Rows from block 5 of the audio encoder of a small contrastive audio-text model, named by matrix and row number. Rows with one number belong to one neuron. Each number is 50 + 15 x the weight over its row's rms, rounded and kept within 0 to 99. All counts start at 0.
After each neuron's rows are labels from the 100 clips, of 14848, where the neuron reaches its highest value: "top examples" is what is common among them. Only what is clearly more common there than usual is listed. The data: Morse code for random letters and digits, with fading, noise and interfering tones. In brackets: how many of the 100.
# fc1: MLP up (encoder.blocks.5.mlp.fc1.weight, 768x256), inputs 156-207
# fc2: MLP down (encoder.blocks.5.mlp.fc2.weight, 256x768, transposed), outputs 156-207

fc1.755:51 00 53 51 42 98 61 61 36 45 60 63 63 45 52 47 57 76 48 56 54 68 41 49 37 52 45 50 51 50 67 61 24 37 42 66 33 53 48 66 43 78 35 34 44 54 46 48 64 35 36 30
fc2.755:57 42 68 37 77 42 38 69 64 66 12 31 39 78 38 56 67 66 15 53 38 51 40 40 47 61 53 43 44 44 46 46 50 63 58 60 22 35 47 55 59 33 65 47 63 28 56 65 00 55 19 35
top examples: speed: fast (96); the character "j" (39); the character "w" (37); the character "1" (33)

fc1.140:39 93 69 13 62 52 50 53 19 70 33 33 74 42 23 46 56 32 54 81 55 42 38 79 54 51 46 51 76 23 53 34 59 22 51 67 68 45 69 36 52 44 51 97 40 59 38 42 75 30 37 78
fc2.140:54 57 41 56 54 55 23 45 28 71 47 69 49 18 27 58 45 63 54 51 46 53 23 70 52 55 48 63 64 64 54 57 34 35 55 30 45 61 50 37 61 37 57 47 25 46 52 31 39 42 57 62
top examples: the character "3" (99); speed: slow (98)

fc1.92:36 46 61 43 48 56 42 62 53 37 58 66 31 64 43 58 56 62 43 57 52 42 48 50 60 75 52 65 26 25 69 63 30 46 66 44 55 60 54 51 20 59 77 58 52 52 50 56 44 43 55 67
fc2.92:53 29 82 28 46 52 38 63 41 67 81 61 63 35 73 43 64 34 48 49 17 53 68 58 47 79 27 30 47 41 34 64 73 51 50 67 27 24 39 65 50 45 47 49 66 57 36 34 47 52 58 62
top examples: the character "5" (54); reverberation (54); the character "4" (40)

fc1.350:46 51 34 58 55 15 55 67 70 55 64 30 39 53 34 57 58 51 53 13 06 38 41 41 31 52 84 61 38 56 66 39 38 65 72 49 35 39 33 59 57 35 52 80 52 39 56 62 65 49 52 51
fc2.350:58 52 46 71 45 40 42 96 68 33 35 56 52 51 51 35 51 31 76 46 52 51 43 44 18 58 49 56 43 48 10 67 42 51 26 36 47 66 59 40 59 49 41 39 62 51 41 44 50 51 42 50
top examples: the character "l" (50); the character "r" (32)

fc1.426:47 01 54 33 50 46 65 55 50 40 53 54 58 55 64 59 23 57 33 60 63 77 59 42 62 59 40 58 50 71 45 43 27 70 55 65 50 48 53 51 57 45 53 31 51 40 68 26 31 41 33 47
fc2.426:55 66 51 58 53 51 22 33 43 47 70 59 38 51 43 54 45 58 46 24 24 74 59 28 23 38 51 39 54 41 64 41 65 54 50 40 64 33 17 34 55 59 61 58 32 44 49 65 60 62 52 46
top examples: speed: fast (100); the character "1" (32); the character "2" (31); the character "j" (31)

fc1.394:49 53 49 60 36 71 53 72 35 47 48 39 63 58 53 58 43 39 67 35 45 43 38 38 25 71 29 40 70 32 45 31 70 31 54 55 48 42 52 74 44 19 26 80 20 40 54 56 70 48 38 40
fc2.394:47 55 51 59 46 57 54 67 45 80 30 59 45 92 45 72 33 30 46 33 33 29 12 56 67 42 45 37 68 69 71 28 39 59 51 38 63 47 65 39 64 53 40 38 55 43 50 43 34 47 58 37
top examples: the character "c" (38); reverberation (37); the character "5" (33); the character "f" (31)

fc1.618:45 55 64 70 63 42 58 29 62 46 32 26 48 59 51 34 72 31 80 40 50 61 41 59 63 38 50 44 56 62 25 31 63 27 43 65 48 76 36 27 34 63 66 27 54 25 26 53 59 53 58 39
fc2.618:56 51 63 39 52 64 44 35 64 59 51 52 46 58 46 44 39 27 22 67 48 29 36 49 54 30 81 30 69 74 61 19 55 16 42 24 49 49 58 79 74 63 60 46 46 60 61 63 44 51 48 58
top examples: the character "c" (82); speed: medium (70)

fc1.310:37 53 36 53 25 65 43 45 45 59 60 49 54 33 69 85 38 47 61 46 45 53 64 41 44 63 25 43 65 67 49 46 34 49 46 36 38 55 58 39 46 31 45 62 51 37 58 22 45 46 39 15
fc2.310:58 51 58 63 64 39 49 12 54 37 66 43 25 51 25 33 80 50 40 64 59 40 29 56 42 87 51 39 40 64 66 55 51 64 69 53 25 49 50 30 38 44 63 39 64 18 61 45 23 37 64 43
top examples: the character "l" (93); speed: slow (74)

fc1.604:62 50 51 46 26 57 69 51 66 64 41 44 26 47 38 82 48 37 57 58 51 72 65 78 51 35 57 77 39 54 63 60 50 39 59 53 31 64 33 45 62 34 43 66 22 48 59 19 50 63 54 17
fc2.604:57 52 38 49 39 45 73 23 04 84 61 37 43 43 67 54 49 66 53 74 44 37 84 65 64 40 66 68 76 51 58 61 72 79 75 49 48 62 68 40 44 50 78 63 23 57 61 49 56 47 46 29
top examples: the character "t" (77)

fc1.224:58 56 48 67 60 50 81 67 42 47 30 50 34 40 45 48 67 43 52 46 59 23 58 30 51 49 41 51 51 73 36 38 28 33 35 30 72 15 40 66 34 40 50 51 61 59 47 23 66 47 44 38
fc2.224:38 37 61 45 35 80 58 35 46 32 69 32 38 27 62 35 49 79 47 60 73 72 48 40 79 51 53 64 23 42 57 70 27 76 44 49 41 47 61 59 53 72 57 74 43 47 37 60 34 46 44 76
top examples: the character "3" (62); reverberation (54)

fc1.617:55 61 43 37 45 52 33 47 65 58 55 54 59 70 55 72 55 57 74 53 63 45 42 77 66 38 40 69 38 62 39 37 26 67 66 33 78 24 46 48 49 46 29 69 41 59 53 70 41 45 39 52
fc2.617:57 46 66 53 52 56 60 70 51 36 48 42 88 54 42 48 38 52 51 46 52 48 30 58 36 68 34 59 49 28 30 49 45 21 66 53 46 25 56 31 58 74 65 30 31 51 62 54 46 67 21 67
top examples: the character "l" (31); the character "d" (31)

fc1.448:83 49 46 41 78 61 48 36 43 54 57 41 55 55 41 65 76 32 67 35 67 38 54 67 58 43 77 43 56 36 58 59 46 77 61 38 33 80 08 65 51 72 45 55 40 22 73 38 26 33 48 35
fc2.448:44 52 68 55 63 55 63 31 35 37 89 66 55 35 35 46 49 91 67 49 52 65 68 51 29 45 46 37 50 64 35 40 63 48 51 47 52 55 22 56 52 53 77 48 78 80 44 29 38 45 48 70
top examples: the character "5" (93); speed: medium (61)

fc1.716:18 59 31 41 47 37 63 43 46 37 39 33 75 39 51 71 56 69 41 63 29 39 69 52 59 30 77 33 63 45 56 64 68 45 61 61 47 25 35 21 56 53 30 89 56 47 20 54 56 37 28 38
fc2.716:37 44 49 39 63 59 82 46 56 41 56 27 40 18 38 53 56 31 25 58 11 39 36 39 39 44 55 64 51 53 52 59 58 48 44 58 54 34 31 74 47 36 44 54 75 42 25 48 68 72 54 50
top examples: the character "4" (73); speed: slow (68); reverberation (41)

fc1.561:57 25 40 43 71 48 60 73 60 53 63 47 24 16 77 65 55 61 52 57 43 45 73 35 66 30 50 25 49 69 47 81 78 15 32 40 64 43 36 61 20 60 59 67 62 30 56 73 50 73 57 61
fc2.561:20 34 42 50 56 59 34 79 49 41 38 78 43 50 45 71 49 52 75 24 64 64 94 31 50 48 42 48 68 35 36 61 41 37 79 44 34 75 69 09 78 45 62 62 34 55 39 36 65 48 45 52
top examples: the character "z" (59); the character "q" (44)

fc1.534:46 56 42 60 26 47 56 42 27 52 52 60 51 37 52 61 61 64 50 65 39 62 43 80 21 54 37 83 60 53 49 54 54 49 74 47 52 44 40 37 53 40 49 50 51 47 58 10 69 64 60 63
fc2.534:38 72 71 66 39 31 46 52 80 49 46 10 46 42 56 24 38 45 42 69 41 75 42 41 26 34 55 51 61 32 62 74 66 45 44 60 43 72 26 72 20 70 23 36 39 67 44 76 60 59 61 74
top examples: the character "7" (88); first character: 7 (27)

fc1.333:45 60 71 53 55 25 74 70 66 65 75 39 61 25 55 39 70 66 39 34 78 34 44 55 45 55 47 63 53 84 34 25 50 50 57 58 47 74 48 65 63 49 33 49 22 67 30 59 55 50 47 49
fc2.333:65 65 48 29 65 75 42 54 34 36 52 76 33 26 42 79 61 42 57 41 32 65 28 58 56 59 48 48 56 47 44 38 34 60 68 52 56 38 36 44 52 34 48 52 44 65 51 45 55 46 77 30
top examples: speed: medium (82); the character "9" (54); reverberation (39)

fc1.215:43 63 21 53 68 37 44 52 53 53 44 40 64 52 55 66 29 80 59 53 63 48 36 39 38 54 68 60 63 45 37 46 49 44 66 48 47 16 63 55 35 72 37 55 66 34 63 39 58 52 43 49
fc2.215:31 38 19 68 41 46 47 67 83 41 41 18 82 69 37 48 35 54 40 44 75 72 61 74 08 72 71 34 64 48 33 66 56 53 35 39 59 22 48 54 32 42 72 44 28 51 57 43 39 39 57 56
top examples: the character "l" (89); speed: fast (81); first character: l (51)

fc1.435:55 50 64 26 47 41 34 29 80 39 43 42 54 63 45 63 57 03 34 42 16 36 31 52 68 49 45 58 40 33 63 56 35 65 49 49 80 48 47 22 59 23 56 36 46 69 91 46 41 36 38 40
fc2.435:35 51 45 63 55 60 41 37 21 69 47 40 47 45 53 31 33 53 62 40 20 50 42 56 74 47 50 56 61 60 36 64 39 59 40 64 46 46 61 55 28 45 38 65 36 54 14 34 87 44 55 46
top examples: the character "t" (99); speed: slow (61)

fc1.567:54 43 54 54 61 45 48 40 40 63 58 52 48 69 57 49 55 60 66 48 24 46 50 44 20 43 37 46 46 35 38 53 66 40 59 43 59 74 55 45 43 42 71 59 58 37 50 50 59 73 53 42
fc2.567:51 48 39 42 35 68 25 57 50 55 68 40 23 31 57 30 48 36 48 55 26 33 60 37 34 37 49 56 70 37 62 44 20 43 46 56 61 45 38 62 27 58 18 44 27 73 60 39 31 34 54 54
top examples: the character "7" (76); speed: medium (63); the character "b" (32)

fc1.267:43 49 37 18 62 06 32 68 69 26 48 54 47 63 66 61 44 34 56 54 42 57 46 38 53 42 40 63 29 61 33 50 52 42 52 48 40 74 46 62 51 49 63 54 37 19 30 42 26 52 47 31
fc2.267:53 53 67 34 68 54 56 61 39 63 53 51 43 52 30 47 50 39 54 50 42 65 45 38 49 50 35 46 66 64 38 62 24 70 47 86 40 38 31 59 75 48 69 42 49 75 61 33 36 35 63 48
top examples: the character "z" (72); speed: slow (60)

fc1.720:48 37 50 24 60 05 58 63 51 78 35 56 45 41 72 65 47 49 62 45 56 53 91 44 33 50 48 45 36 10 69 57 29 15 26 68 71 60 61 33 66 58 21 35 79 46 72 42 48 43 40 57
fc2.720:64 49 76 59 43 37 79 68 74 65 66 56 72 27 34 40 40 51 59 52 65 45 48 58 64 79 67 38 80 47 26 40 37 37 50 51 47 56 69 54 64 74 80 39 36 43 54 51 68 46 15 53
top examples: the character "c" (92); speed: fast (85)

fc1.347:72 66 42 52 69 25 25 62 58 51 35 88 79 50 70 41 77 70 46 43 46 30 53 24 37 56 31 64 36 59 53 48 44 61 66 41 41 32 32 32 75 55 63 60 44 34 75 49 33 45 79 61
fc2.347:42 62 49 57 55 51 48 70 60 44 51 73 47 16 61 54 40 62 32 69 36 32 62 54 31 72 51 68 46 43 00 32 63 54 51 68 76 29 40 44 31 50 27 38 54 52 25 00 47 38 49 41
top examples: the character "c" (40); the character "k" (36); the character "y" (30)

fc1.758:54 45 75 60 75 99 54 49 31 18 26 38 65 51 19 60 43 82 41 56 14 58 36 61 74 43 53 48 64 63 71 28 32 53 35 36 63 32 59 47 47 51 46 40 46 50 51 38 67 27 64 66
fc2.758:53 52 40 81 49 17 48 23 68 47 57 74 57 43 51 51 43 57 72 46 20 35 41 53 46 71 42 37 50 37 36 53 54 14 55 51 37 43 64 40 49 68 59 39 55 68 81 44 74 34 49 64
top examples: fading (87); reverberation (64); pink noise (49)

fc1.184:55 55 76 49 66 31 43 53 68 31 71 61 36 53 37 46 52 71 52 74 60 60 37 58 60 50 67 62 72 19 58 68 42 76 72 55 51 24 24 38 62 67 31 50 37 47 31 46 47 33 33 35
fc2.184:67 20 60 53 47 50 37 32 38 49 24 42 54 61 65 70 67 60 49 50 44 60 55 57 36 40 55 37 51 70 33 65 46 41 48 59 44 36 87 35 41 55 63 67 45 43 67 51 57 48 40 49
top examples: the character "t" (79)

fc1.735:36 63 64 50 69 65 44 59 59 77 68 79 72 45 51 37 45 90 43 56 98 69 70 46 63 59 72 46 47 81 92 32 34 57 31 38 40 64 58 60 55 68 56 55 80 33 44 46 25 59 52 51
fc2.735:48 52 47 42 38 33 55 29 38 35 55 53 60 55 21 46 41 64 85 34 60 39 51 74 50 48 47 35 19 42 20 34 68 39 44 63 50 46 33 55 32 68 39 57 63 46 64 62 45 44 76 43
top examples: the character "4" (100)

fc1.611:43 69 63 45 49 78 49 72 54 66 51 93 21 45 58 31 56 48 48 33 79 42 40 04 68 52 40 57 53 57 48 52 26 33 62 43 42 55 47 61 41 50 61 59 43 33 27 46 41 46 27 52
fc2.611:62 85 65 41 64 28 32 65 60 45 70 74 70 37 58 63 53 26 65 67 51 54 59 65 66 58 40 41 53 51 43 34 58 35 61 69 45 99 53 54 47 48 40 41 57 53 24 77 54 62 36 48
top examples: the character "4" (34); the character "q" (31); the character "7" (29)

fc1.364:61 64 65 50 40 16 53 53 39 52 75 18 51 68 65 56 69 33 44 54 51 77 50 67 32 52 36 51 67 72 51 57 35 26 48 57 86 22 52 45 31 48 47 63 51 37 47 63 41 61 49 57
fc2.364:47 32 47 19 76 52 39 72 26 46 44 22 55 99 40 53 44 45 50 59 55 64 53 52 59 49 45 52 64 47 19 59 57 45 38 54 21 74 69 58 70 46 65 50 37 48 25 50 57 18 03 36
top examples: the character "l" (40); the character "w" (40)

fc1.177:34 60 41 67 58 66 60 43 62 66 66 42 49 90 61 56 59 09 57 40 51 58 49 66 48 57 24 41 56 41 47 53 35 46 81 56 65 10 24 68 66 51 45 55 47 29 48 44 56 36 45 49
fc2.177:45 62 83 66 50 46 62 55 42 31 63 59 51 66 41 52 36 52 44 36 45 84 59 39 48 47 42 41 45 25 62 37 58 58 19 35 39 54 68 46 37 42 51 88 50 46 45 17 50 61 68 52
top examples: the character "h" (53); the character "f" (49); first character: h (45); first character: f (44)

fc1.275:59 68 73 79 35 57 51 78 74 33 51 64 54 62 66 44 65 59 56 60 69 63 42 64 49 63 52 64 46 45 62 48 48 76 41 36 54 47 44 46 67 68 34 29 35 32 45 79 46 53 33 71
fc2.275:47 19 42 66 44 46 65 68 61 47 39 65 47 59 59 42 53 65 57 61 65 50 62 58 41 66 52 22 48 59 46 56 30 54 72 75 82 55 73 30 68 82 41 37 33 45 65 39 45 53 49 44
top examples: fading (80); reverberation (63)

fc1.343:63 64 61 47 56 40 37 52 71 59 31 55 91 62 49 73 28 46 38 59 66 45 47 44 42 25 68 62 76 40 50 64 58 26 57 67 33 55 18 50 31 57 46 40 46 71 28 26 43 54 44 64
fc2.343:61 49 39 61 33 33 57 22 61 14 45 55 37 53 45 39 28 29 54 36 44 50 57 10 32 61 44 42 38 44 38 76 49 54 37 52 52 15 42 29 30 58 50 17 57 59 50 35 30 42 49 44
top examples: reverberation (57); the character "p" (30); the character "1" (29)

fc1.53:68 42 53 51 79 28 45 59 29 35 37 80 33 61 61 33 57 23 70 54 62 47 89 58 34 68 39 55 60 78 43 70 33 44 61 56 36 26 28 49 54 23 39 58 62 62 83 91 64 62 64 54
fc2.53:42 50 62 57 54 57 71 29 81 62 44 53 28 47 49 46 83 34 43 43 37 26 72 63 40 13 40 40 62 57 49 64 85 62 53 44 55 44 55 42 42 36 41 52 42 27 52 38 66 54 63 55
top examples: speed: slow (86); the character "g" (65); first character: g (26)

fc1.753:43 58 82 52 55 46 41 59 64 65 44 49 51 52 59 51 36 39 44 61 47 38 61 40 43 38 45 62 52 31 57 81 47 29 47 37 40 58 67 32 59 25 58 33 51 35 59 60 53 45 19 52
fc2.753:46 79 55 57 55 53 36 79 59 56 45 49 37 42 34 59 44 29 70 48 38 52 39 40 64 58 36 47 56 44 69 50 37 22 79 48 78 43 60 43 60 14 72 53 24 50 72 51 57 53 36 62
top examples: the character "z" (39); the character "l" (37); the character "d" (30)

fc1.741:66 43 59 18 31 61 43 71 62 52 61 63 28 55 49 72 59 45 44 32 30 55 40 44 61 65 65 70 50 26 44 66 68 41 46 66 54 47 37 34 60 51 29 45 50 69 58 23 65 46 65 66
fc2.741:61 34 22 50 62 40 51 44 41 66 38 45 45 49 62 49 27 60 54 33 33 40 41 52 67 33 20 71 52 78 67 42 33 74 52 69 63 24 81 54 48 42 36 58 48 49 35 64 65 37 43 32
top examples: speed: fast (100); the character "e" (73); the character "t" (37)

fc1.120:38 73 72 48 63 83 56 75 80 59 55 51 50 53 51 72 51 71 65 34 64 67 30 72 31 47 62 69 75 41 58 62 47 52 75 82 31 53 43 40 43 58 48 46 37 43 40 33 41 39 75 24
fc2.120:49 45 30 43 27 55 56 52 61 82 46 37 44 44 47 65 45 59 42 47 58 04 69 67 58 37 45 30 76 60 47 71 55 68 63 60 49 64 73 40 74 56 76 75 57 49 70 50 29 44 37 55
top examples: the character "t" (59); the character "i" (58); mains hum (48)

fc1.408:46 37 18 49 48 76 45 68 55 59 40 37 62 23 42 26 40 48 51 56 52 52 50 51 36 48 44 43 48 50 67 60 64 45 50 49 86 26 85 39 59 64 46 56 60 38 63 26 30 42 57 36
fc2.408:36 82 45 41 72 45 51 72 63 45 20 63 53 42 41 69 52 29 68 75 63 31 56 42 42 59 31 67 43 45 71 61 40 44 82 44 72 57 53 23 35 36 51 43 37 43 38 28 72 50 41 40
top examples: speed: medium (68); the character "1" (49); the character "j" (37)

fc1.206:76 48 87 46 84 60 54 58 74 60 39 54 33 29 16 51 55 59 44 54 04 69 42 50 42 51 75 27 56 67 50 32 38 58 40 57 82 59 61 36 49 55 71 35 47 31 67 88 62 69 41 60
fc2.206:28 62 62 25 64 61 35 63 54 60 45 62 31 56 42 40 29 71 51 60 33 65 22 61 59 31 23 54 50 56 79 66 46 63 55 54 54 38 59 62 40 56 39 42 24 55 48 51 48 45 39 56
top examples: the character "5" (50)

fc1.218:61 46 34 59 46 56 27 70 38 61 55 67 63 49 66 70 27 51 72 49 49 59 53 52 57 57 55 57 60 37 27 20 59 53 27 48 75 52 36 68 54 73 75 35 48 58 61 54 51 38 65 43
fc2.218:40 29 52 65 56 42 46 62 50 50 50 43 44 74 71 33 29 54 60 47 51 64 48 75 28 37 40 57 71 29 46 69 71 93 54 56 56 69 54 67 40 59 61 47 66 68 53 71 33 28 59 40
top examples: reverberation (88); speed: slow (74)

fc1.24:63 80 52 45 55 50 37 55 61 30 57 44 39 38 67 47 57 28 32 95 63 40 41 60 50 59 59 67 43 28 52 57 64 27 37 50 53 74 52 50 74 53 67 52 41 59 56 43 39 46 72 44
fc2.24:59 69 66 62 47 26 38 58 46 64 33 41 54 34 40 58 48 56 77 29 46 63 27 46 63 47 50 43 60 40 70 61 22 60 58 35 63 36 43 17 81 60 68 44 60 35 53 71 40 53 31 48
top examples: speed: slow (67); the character "l" (63)

fc1.702:28 27 46 58 47 52 56 69 32 81 42 66 29 35 22 45 68 44 50 44 65 32 53 53 28 33 59 45 31 33 65 69 47 56 36 57 48 70 43 42 60 79 52 81 57 36 68 42 38 71 64 48
fc2.702:63 51 49 39 58 55 27 71 40 53 50 50 68 59 46 52 43 65 53 53 48 55 41 37 57 51 52 09 29 36 40 49 43 56 64 63 42 74 41 71 52 38 50 71 48 42 32 31 26 75 45 62
top examples: speed: slow (100); the character "x" (89)

fc1.764:55 58 55 58 53 42 51 57 25 61 55 40 49 36 47 57 39 41 60 48 42 40 62 49 52 30 53 33 69 46 37 40 28 11 63 74 61 69 38 55 46 64 43 42 46 53 64 55 46 66 36 51
fc2.764:50 68 69 68 62 51 48 41 77 43 61 15 36 62 65 76 29 68 31 47 38 39 62 43 41 67 40 42 51 40 63 56 39 81 40 66 25 41 56 59 40 63 43 52 23 39 29 26 40 28 51 71
top examples: the character "3" (44); the character "v" (40); the character "4" (31)

fc1.272:56 39 50 77 31 38 67 60 58 43 70 51 54 69 47 36 53 35 48 53 49 42 40 39 72 49 48 41 51 71 48 36 72 55 49 37 68 79 47 41 49 53 61 42 53 29 45 44 50 56 73 46
fc2.272:48 53 58 34 59 60 52 48 76 66 59 45 46 38 24 63 43 70 31 44 49 38 43 61 61 73 42 29 67 92 58 57 48 52 63 76 48 71 72 77 36 79 75 40 60 24 52 41 43 62 63 41
top examples: the character "c" (87); speed: medium (70)

fc1.593:37 76 59 64 61 57 69 63 47 24 46 67 50 40 25 33 34 53 25 66 39 40 27 48 38 32 66 34 61 55 48 61 56 34 58 56 59 39 26 43 18 46 37 46 59 36 70 60 49 61 26 61
fc2.593:73 53 48 51 61 33 83 73 46 34 46 51 54 33 60 49 83 20 62 33 47 46 73 59 29 48 30 38 51 57 62 61 56 64 53 70 62 44 61 38 55 67 11 40 50 64 59 50 59 29 46 62
top examples: the character "u" (80); tone: high (61)

fc1.705:60 35 58 50 51 32 45 58 44 43 31 57 60 42 16 55 55 35 61 66 30 54 56 32 41 32 54 63 51 28 58 53 56 47 69 36 24 51 58 31 72 77 67 57 46 77 36 51 92 43 37 35
fc2.705:45 60 35 33 54 44 67 83 74 44 32 49 65 38 41 58 57 57 77 44 52 34 95 67 52 48 76 48 39 18 44 95 33 48 53 66 62 50 46 55 49 58 40 45 69 83 73 49 50 39 33 52
top examples: the character "u" (63); the character "f" (32)

fc1.254:50 63 68 43 60 44 66 46 49 61 26 57 58 61 63 41 54 51 43 57 46 74 26 44 65 60 40 70 58 87 45 53 42 50 59 53 74 60 32 50 66 38 23 62 39 63 51 42 44 36 65 39
fc2.254:17 69 46 58 61 77 59 44 19 49 50 60 76 60 54 39 59 43 40 85 82 80 50 37 44 15 20 35 45 45 48 55 37 46 40 32 28 34 40 42 39 46 39 38 60 93 84 36 40 53 38 41
top examples: speed: fast (83); mains hum (46); the character "4" (33); the character "a" (31)

fc1.14:36 46 60 37 38 54 82 59 47 55 58 41 55 89 48 52 42 50 42 59 49 33 54 36 56 47 63 33 33 59 60 62 39 42 46 49 37 62 41 80 54 42 35 35 41 42 54 66 56 59 57 53
fc2.14:80 45 63 29 52 68 66 68 49 20 48 55 47 85 57 78 46 45 35 43 59 36 45 54 44 89 57 18 32 58 24 43 39 51 49 35 15 57 12 42 51 30 70 49 59 48 43 35 59 73 56 61
top examples: reverberation (57); the character "d" (33); the character "g" (31); first character: d (26)

fc1.401:76 68 53 28 30 50 63 62 60 33 61 49 62 63 33 32 79 28 41 80 57 76 15 53 40 48 32 37 73 37 63 80 37 37 41 29 54 41 36 44 35 40 44 32 54 51 50 19 45 62 61 26
fc2.401:47 23 53 46 61 44 33 49 62 72 43 59 54 57 43 39 81 25 29 64 43 46 46 44 56 74 60 49 49 42 26 65 45 14 30 59 41 54 50 34 35 26 15 59 44 46 21 70 47 50 32 60
top examples: the character "h" (84); speed: slow (72); first character: h (69)

fc1.83:49 63 59 72 24 42 65 57 80 69 28 63 42 46 58 37 37 35 58 50 60 51 57 64 61 45 38 33 50 48 44 72 34 41 55 72 42 78 63 68 41 51 58 43 48 60 76 40 30 41 56 37
fc2.83:67 43 51 58 81 68 63 77 56 48 45 46 58 51 43 43 45 50 79 36 57 41 74 26 49 44 29 56 57 51 57 43 32 72 50 37 40 44 14 40 58 24 51 46 45 28 67 20 61 59 33 67
top examples: the character "z" (45); the character "q" (38); reverberation (34); the character "7" (28)

fc1.506:64 07 54 39 44 46 24 41 27 65 31 45 56 42 64 60 62 18 54 59 49 67 66 72 42 76 50 73 38 63 73 55 45 49 34 42 17 61 37 23 60 34 60 63 68 63 68 53 26 67 46 57
fc2.506:44 67 25 68 40 38 40 20 56 44 55 33 53 27 31 52 36 60 42 38 35 35 81 43 69 30 39 63 55 59 58 48 44 55 51 42 64 63 41 77 41 35 72 46 54 43 39 30 68 64 46 57
top examples: the character "z" (50)

fc1.75:53 79 72 34 59 80 57 66 54 55 61 35 55 39 47 45 55 64 36 43 37 31 59 60 66 52 61 59 59 53 64 40 49 55 52 48 52 36 64 47 64 41 47 65 64 33 60 19 55 61 55 40
fc2.75:36 63 32 65 62 38 70 64 46 55 34 48 54 44 63 52 44 79 82 47 25 13 46 54 62 54 53 42 57 68 60 67 59 20 49 43 34 60 66 44 52 74 54 32 43 44 44 58 51 62 72 40
top examples: the character "z" (77); speed: slow (71); reverberation (33)

fc1.496:58 86 44 41 36 52 44 55 42 61 36 39 50 34 61 36 31 50 47 76 35 16 36 21 66 47 53 67 53 46 52 23 58 39 59 59 36 23 20 69 46 44 47 52 30 60 57 43 76 40 49 54
fc2.496:65 59 73 63 40 64 62 39 72 55 58 44 67 64 67 75 70 69 62 64 48 82 41 78 58 51 60 50 27 75 42 50 60 54 57 39 32 18 62 41 50 51 48 36 40 22 47 67 45 49 44 39
top examples: the character "l" (42); first character: l (40); first character: r (25)

fc1.391:60 54 37 57 06 50 42 74 63 65 60 40 46 42 49 57 41 63 54 63 65 44 46 72 78 41 82 77 71 50 58 24 38 37 67 37 57 63 40 42 52 44 50 65 57 79 61 42 42 41 61 54
fc2.391:67 41 41 07 46 74 50 49 40 84 77 57 35 41 50 43 76 30 65 19 64 55 19 50 69 34 30 47 79 47 82 70 42 49 56 20 44 51 59 57 67 48 50 41 40 34 47 64 66 64 35 44
top examples: the character "t" (88); speed: fast (85); reverberation (36)

fc1.243:29 53 51 64 50 33 65 50 58 46 40 43 28 50 44 49 56 40 39 28 62 41 46 41 68 60 40 19 38 17 45 39 31 45 49 53 41 33 28 26 65 55 55 69 61 24 42 48 35 67 46 39
fc2.243:40 42 77 60 52 54 68 40 40 64 25 49 31 53 62 40 23 62 66 21 49 46 41 49 71 41 66 37 56 54 36 62 46 35 43 43 32 23 57 48 37 56 31 46 32 73 31 51 68 41 67 33
top examples: the character "z" (53); reverberation (47); the character "8" (28); first character: z (28)

fc1.564:50 50 48 60 65 51 43 61 62 79 62 38 55 39 41 55 55 60 35 48 58 27 39 16 61 22 49 61 49 54 52 44 59 67 51 67 72 15 28 38 68 45 51 45 45 62 26 72 51 50 40 65
fc2.564:43 65 08 64 35 26 49 61 45 42 62 34 37 50 46 79 56 55 49 46 47 43 43 60 44 41 62 36 47 38 31 26 71 43 44 66 67 66 45 50 51 81 60 58 40 66 44 68 38 56 59 41
top examples: fading (72); reverberation (62)

fc1.55:63 59 54 43 48 66 86 52 43 74 64 52 29 40 41 63 77 44 52 36 38 58 55 78 28 35 60 47 47 29 50 28 36 43 32 51 86 49 57 30 54 45 45 35 29 75 68 56 51 69 50 50
fc2.55:62 08 28 40 39 37 44 30 49 58 59 77 52 00 15 50 59 61 51 66 53 58 56 58 69 36 55 79 70 66 39 43 55 43 56 71 52 39 39 79 67 35 64 38 65 48 53 60 31 55 46 48
top examples: the character "3" (91); reverberation (56)